config = dict(
    crop_scale_min=0.8,
    tokenizer='char',
    embed_dim=384,
    encoder_drop_path=0.15,
    encoder_patch_size=[4, 4],
    text_encoder_mlp_ratio=4,
    text_encoder_bias='none',
    lr=0.0014,
    warmup_steps=200,
)
Rows from block 4 of the image encoder of a small contrastive image-text model, named by matrix and row number. Rows with one number belong to one neuron. Each number is 200 + 20 x the weight over its row's rms, rounded and kept within 0 to 999. All counts start at 0.
Before each neuron's rows are labels from the 100 images, of 14848, where the neuron reaches its largest size: "top examples" is what is common among them; "peak on" is the class under the peak. Only what is clearly more common there than usual is listed. The data: simulated stained blood smears. In brackets: how many of the 100, against the usual share in percent.
# u: gMLP up (value half) (encoder.blocks.4.mixer.u.weight, 384x192), inputs 0-95
# v: gMLP up (gate half) (encoder.blocks.4.mixer.v.weight, 384x192), inputs 0-95
# out: gMLP down (encoder.blocks.4.mixer.out.weight, 192x384, transposed), outputs 0-95

top examples: dark grains (86 vs 14); ovals (57 vs 14.3); target cells (39 vs 14.6)
peak on: large cell (29 vs 10.3)
u.251,206,207,210,191,206,182,214,190,243,206,209,193,209,163,209,207,223,209,212,182,202,198,152,191,197,237,210,210,187,177,216,220,218,180,182,240,206,203,202,195,224,181,208,213,218,190,194,196,166,178,201,210,210,220,192,212,213,223,180,187,186,185,220,207,183,235,205,197,202,202,190,198,196,169,194,183,175,185,205,220,195,222,182,216,202,171,219,191,191,232,182,191,215,159,181,172
v.251,225,190,180,190,191,211,230,196,188,178,192,195,194,196,204,180,174,173,226,207,204,191,207,214,195,227,237,197,172,192,215,186,168,174,210,194,184,200,204,188,233,177,202,200,195,185,183,177,177,185,181,211,204,200,197,160,186,206,224,193,178,219,245,208,181,201,182,231,210,185,174,193,195,212,191,225,174,241,220,147,198,172,204,177,190,227,199,188,170,195,215,183,211,207,199,201
out.251,214,194,209,198,184,219,189,198,169,157,185,211,191,204,182,194,216,197,179,224,237,209,179,191,193,187,220,194,196,181,224,192,202,234,203,191,174,214,189,175,182,206,203,222,189,201,192,191,233,205,203,201,188,202,190,240,163,195,229,234,203,142,189,164,201,218,234,201,164,210,191,212,198,150,178,192,206,211,214,181,223,189,176,234,188,226,196,210,185,205,196,193,215,211,217,207

top examples: two lobes with orange grains (97 vs 14.1); ovals (52 vs 14.3)
peak on: large cell (50 vs 10.3); nucleus (43 vs 3.8)
u.140,245,194,184,203,216,191,171,199,212,191,237,165,193,214,202,229,227,161,199,167,169,208,213,211,163,211,200,200,212,199,168,192,184,206,243,212,203,188,195,189,195,172,182,225,178,197,157,208,185,179,213,198,222,247,190,194,166,218,204,200,218,210,189,203,186,221,199,210,198,196,188,184,213,186,195,185,222,255,206,197,193,198,186,213,207,185,208,182,216,233,220,187,169,190,206,205
v.140,222,161,180,215,232,187,201,187,152,209,221,205,160,220,208,201,219,169,202,157,205,222,210,225,174,208,190,199,201,208,198,196,170,199,220,193,207,188,171,212,197,196,170,200,197,211,182,193,175,182,199,203,220,203,195,205,190,195,197,226,221,233,191,219,216,208,202,185,213,227,187,185,237,168,195,197,221,217,238,223,216,174,220,171,232,195,223,172,213,202,194,196,194,197,213,197
out.140,210,210,191,198,220,207,172,199,212,172,206,153,183,217,159,178,203,172,214,195,169,176,219,206,203,190,205,166,181,190,212,202,213,205,199,195,221,195,209,194,188,204,206,203,206,182,236,220,209,235,206,199,205,209,235,184,225,200,195,196,184,170,197,209,195,222,205,223,219,181,216,238,218,253,205,196,209,202,174,207,170,194,220,192,184,197,208,232,178,191,167,185,198,188,184,182

top examples: dark grains (92 vs 14); ovals (69 vs 14.3)
peak on: large cell (32 vs 10.3)
u.112,217,192,241,208,216,155,203,205,195,195,211,207,193,206,201,202,206,200,214,217,183,181,180,169,210,209,182,219,202,195,198,183,195,184,182,223,208,207,227,226,231,177,196,205,195,228,186,228,184,200,217,208,208,174,172,197,195,185,220,217,196,244,208,195,196,197,213,187,183,208,190,212,209,152,152,192,186,174,219,207,182,208,190,181,229,176,191,206,208,227,185,246,198,193,178,202
v.112,230,214,206,223,193,221,172,185,213,181,162,187,199,235,194,172,194,179,211,237,193,193,226,182,204,166,181,193,173,226,195,186,195,217,169,225,209,206,188,193,175,196,149,223,204,192,175,226,195,147,240,216,221,186,226,217,203,222,218,194,198,197,180,242,189,196,181,201,225,201,197,216,209,198,172,206,214,200,205,220,228,197,197,209,211,217,160,201,184,216,193,200,205,214,187,185
out.112,190,193,188,226,207,206,177,223,217,179,170,226,190,208,245,197,171,193,226,207,215,198,198,192,164,200,216,207,222,208,198,206,180,244,205,181,192,215,164,204,202,220,218,194,219,176,178,210,216,209,212,217,182,178,242,203,189,208,193,209,228,202,176,203,181,208,218,207,194,173,219,205,211,177,203,212,191,254,201,196,197,193,175,202,206,198,181,209,212,195,160,194,220,223,207,188

top examples: dark grains (100 vs 14); discs (78 vs 14.7)
peak on: small cell (75 vs 25.3)
u.353,192,247,180,180,193,196,209,210,196,212,213,196,156,198,203,180,207,202,197,196,180,196,229,186,210,207,177,188,170,191,221,221,224,205,193,226,206,188,209,231,188,212,199,226,177,222,219,194,201,203,210,176,206,206,194,191,221,196,190,171,198,190,225,232,223,232,189,201,227,218,229,158,168,191,118,231,208,207,193,193,187,160,200,226,209,177,203,205,181,223,195,194,194,215,236,190
v.353,208,221,222,189,168,194,199,251,195,221,199,208,201,199,226,215,197,151,191,227,198,186,233,164,189,218,176,181,182,208,219,183,193,194,196,212,216,186,245,206,229,181,200,183,210,168,185,162,187,206,183,187,241,181,208,209,207,230,242,209,179,218,214,215,201,207,215,204,218,184,194,180,174,235,214,200,212,190,219,193,181,179,209,183,186,173,188,200,183,230,204,194,199,153,194,198
out.353,182,190,216,193,184,194,177,236,164,190,212,195,200,194,251,209,186,198,194,184,187,192,207,192,190,205,208,189,218,148,211,191,180,186,179,194,173,225,184,203,201,163,197,155,228,225,193,220,214,194,166,184,181,183,198,191,220,188,229,223,224,213,192,184,207,202,238,235,203,217,187,217,204,185,201,206,199,217,188,200,222,220,215,187,194,173,212,191,193,193,204,201,180,199,165,213

top examples: discs (100 vs 14.7); round nucleus (100 vs 14.9); crowded (67 vs 40.2)
peak on: small cell (53 vs 25.3)
u.370,211,209,181,215,217,219,248,185,238,233,224,174,220,170,202,192,210,194,212,184,179,193,204,205,211,227,204,216,158,223,166,209,201,176,205,208,181,160,203,201,184,202,220,207,175,207,212,171,186,209,197,174,205,216,185,184,221,215,202,179,160,205,225,219,204,216,151,210,230,165,212,200,216,224,238,203,192,194,218,207,191,184,220,238,168,211,199,208,180,191,194,198,222,177,209,204
v.370,229,209,217,165,157,210,203,216,177,212,193,208,204,206,198,196,183,181,207,187,198,222,198,217,211,182,182,152,219,213,241,181,203,202,195,186,206,209,176,190,220,191,221,157,228,168,202,196,210,216,185,185,218,164,233,188,200,213,244,202,218,204,219,167,189,188,223,191,224,182,180,197,203,247,238,240,212,197,197,190,230,210,190,170,205,223,214,221,185,203,223,159,201,190,182,166
out.370,207,218,192,168,164,163,198,209,177,193,198,210,229,216,215,192,179,203,191,197,197,226,192,182,217,195,200,191,188,197,213,205,224,207,188,189,213,248,189,176,196,203,203,203,211,185,198,208,208,220,190,198,197,157,201,156,212,195,219,171,251,219,199,197,200,186,234,202,203,200,176,203,223,177,178,221,189,196,156,205,184,212,186,160,215,221,206,245,216,202,174,184,187,221,216,192

top examples: dark grains (97 vs 14); target cells (72 vs 14.6)
peak on: small cell (71 vs 25.3)
u.338,221,212,190,199,206,203,217,199,218,208,202,204,181,164,199,223,231,207,195,189,226,196,173,208,180,195,194,185,183,212,172,194,182,198,189,211,177,195,216,174,211,200,215,224,184,211,174,184,183,203,200,193,225,203,173,218,221,184,189,174,195,222,198,227,203,211,193,214,244,206,240,155,202,178,171,213,193,228,202,196,178,185,227,231,189,194,200,185,186,211,174,219,166,202,209,220
v.338,187,241,221,185,185,212,186,232,217,197,197,217,216,207,210,201,213,189,208,218,196,197,201,209,205,216,161,165,189,213,217,173,214,194,160,231,178,184,240,235,226,211,205,193,228,181,170,178,169,198,180,202,222,180,201,202,205,202,219,200,196,190,231,202,195,219,189,168,217,194,200,183,158,238,203,230,201,182,220,209,191,189,198,204,196,178,170,208,198,214,181,195,217,166,192,178
out.338,187,172,205,204,192,171,172,225,193,189,197,199,221,207,231,184,210,210,213,267,168,202,175,213,210,207,223,210,189,202,223,185,220,241,179,187,190,179,193,215,215,199,204,204,203,203,202,222,191,194,180,224,185,171,228,234,168,233,243,183,184,209,200,217,198,204,231,181,185,213,164,210,211,166,196,234,170,202,174,182,187,209,190,198,188,212,201,197,228,199,211,234,195,191,178,215

top examples: dark grains (44 vs 14); spiky cells (39 vs 14.4); kidney-shaped nucleus (33 vs 14.4)
peak on: large cell (37 vs 10.3)
u.224,193,209,176,232,194,213,233,169,212,203,211,196,176,174,196,205,221,213,173,206,201,166,207,178,163,204,175,218,234,193,153,215,213,215,225,199,204,216,193,227,225,224,209,220,176,233,199,185,212,166,188,204,204,220,191,242,189,207,187,198,196,204,199,172,215,198,219,220,226,224,219,195,170,185,182,211,178,174,205,230,178,213,215,214,176,174,207,226,173,233,185,228,188,188,186,156
v.224,232,226,161,200,184,181,229,231,205,220,225,198,195,183,224,171,196,240,229,197,202,183,186,240,178,225,186,190,199,188,173,197,201,233,165,211,180,199,217,172,192,216,211,188,188,187,220,190,203,191,218,209,211,189,200,151,208,205,178,190,201,206,200,189,153,218,232,225,202,208,212,194,188,244,194,246,222,180,191,154,181,178,219,193,211,223,213,211,199,219,175,176,219,199,238,185
out.224,213,230,202,188,225,208,199,204,228,222,187,197,188,204,203,176,213,192,236,206,199,211,233,184,190,197,239,187,207,183,198,175,175,172,206,196,206,197,173,226,201,193,210,165,203,174,231,185,168,206,218,185,207,172,230,220,212,226,197,187,183,206,223,198,206,184,203,171,231,202,175,208,191,158,229,225,198,234,199,197,218,197,190,191,210,201,180,206,176,175,175,193,220,221,197,206

top examples: discs (58 vs 14.7); two lobes with orange grains (50 vs 14.1)
peak on: large cell (42 vs 10.3)
u.53,203,183,185,197,203,177,174,177,194,197,194,213,211,202,174,221,212,231,192,210,193,199,207,157,160,226,198,233,211,202,182,217,212,217,211,192,236,181,226,217,190,188,192,220,190,222,185,184,187,194,188,212,229,233,194,238,200,184,194,181,191,235,170,198,175,227,217,206,182,188,219,187,192,189,164,203,213,230,222,212,176,198,215,200,201,179,203,203,210,169,186,201,211,223,237,179
v.53,184,227,202,169,218,197,195,219,207,232,221,191,206,164,205,208,234,185,169,193,230,184,199,212,190,180,216,198,206,181,223,194,202,178,194,184,188,184,200,193,221,178,206,177,204,227,174,186,193,213,194,189,201,187,223,193,198,183,195,198,209,174,215,176,205,218,192,191,197,251,210,176,182,189,230,215,211,242,207,193,205,197,194,202,224,193,212,188,198,222,244,208,236,183,206,212
out.53,174,229,227,202,210,201,159,186,191,168,185,199,185,233,135,210,204,202,175,214,203,203,211,211,193,198,225,173,216,212,179,197,171,190,214,191,179,211,231,184,188,211,202,205,220,204,201,211,212,213,218,206,173,196,210,184,206,210,228,202,227,181,186,209,215,216,245,168,189,224,194,203,215,223,182,195,188,229,194,205,194,201,177,185,176,189,194,181,208,173,209,211,182,204,197,214

top examples: dark grains (100 vs 14); target cells (98 vs 14.6); crowded (71 vs 40.2)
peak on: small cell (51 vs 25.3)
u.376,203,206,181,191,233,219,200,192,226,216,198,188,200,190,203,180,190,188,210,195,154,188,181,195,203,225,242,221,154,178,188,209,228,182,196,214,212,184,192,223,163,224,208,189,185,201,222,174,157,227,215,168,187,228,194,173,215,235,199,211,191,193,202,209,230,214,175,186,196,200,242,184,210,213,177,170,196,184,180,204,194,177,217,234,216,169,175,212,186,196,173,208,193,189,232,188
v.376,224,197,213,174,202,185,200,214,193,210,226,221,218,174,229,208,201,162,188,194,196,193,184,182,146,250,190,166,223,204,214,170,187,209,223,189,218,188,184,184,220,163,182,183,228,203,187,171,222,208,152,187,223,178,205,191,190,199,205,196,207,244,238,176,203,198,232,210,181,241,208,179,206,213,219,231,256,179,239,181,205,190,201,179,210,211,209,159,209,212,218,181,214,192,203,160
out.376,206,170,209,199,237,197,215,204,178,181,205,187,193,213,213,215,199,170,200,180,209,170,168,203,183,193,235,211,209,166,198,201,187,165,201,186,215,199,171,192,209,219,198,158,237,204,198,213,190,229,217,197,212,209,190,196,224,190,193,206,194,216,184,186,203,194,217,189,155,211,203,189,196,174,197,140,209,244,192,199,193,221,195,196,200,197,196,183,226,188,200,228,191,211,196,190

top examples: two lobes with orange grains (74 vs 14.1); teardrops (55 vs 14.2); crescents (38 vs 13.9)
peak on: large cell (30 vs 10.3)
u.354,197,224,169,198,193,220,212,198,169,192,229,184,198,183,197,186,202,178,175,209,208,217,208,213,172,226,176,198,219,201,173,228,162,244,202,199,215,193,226,192,202,200,173,213,201,205,168,214,215,191,180,211,193,217,213,236,200,199,182,200,189,233,207,185,165,216,195,201,214,217,203,162,176,185,209,222,245,228,210,219,181,200,198,217,203,225,185,195,226,193,199,223,210,214,196,194
v.354,217,252,194,207,203,191,194,198,213,196,179,213,198,218,223,170,196,217,228,185,162,237,207,218,199,202,170,190,167,207,207,177,192,212,174,246,209,189,212,198,195,189,230,214,186,191,218,169,192,166,196,209,220,196,202,215,192,202,186,182,172,221,213,228,171,223,186,198,212,149,197,197,203,226,208,251,232,205,218,210,202,188,210,190,203,214,161,203,176,220,188,173,217,223,254,216
out.354,174,200,178,200,222,207,197,207,253,218,253,205,206,215,197,198,192,210,196,202,212,229,183,220,196,203,189,215,181,179,177,167,201,156,238,192,165,179,202,174,221,187,178,204,205,181,184,209,199,194,216,186,213,244,182,228,212,208,191,240,197,208,201,212,192,209,222,180,225,190,216,158,190,193,208,181,213,197,216,173,167,176,225,243,202,186,228,176,212,218,201,204,202,168,200,206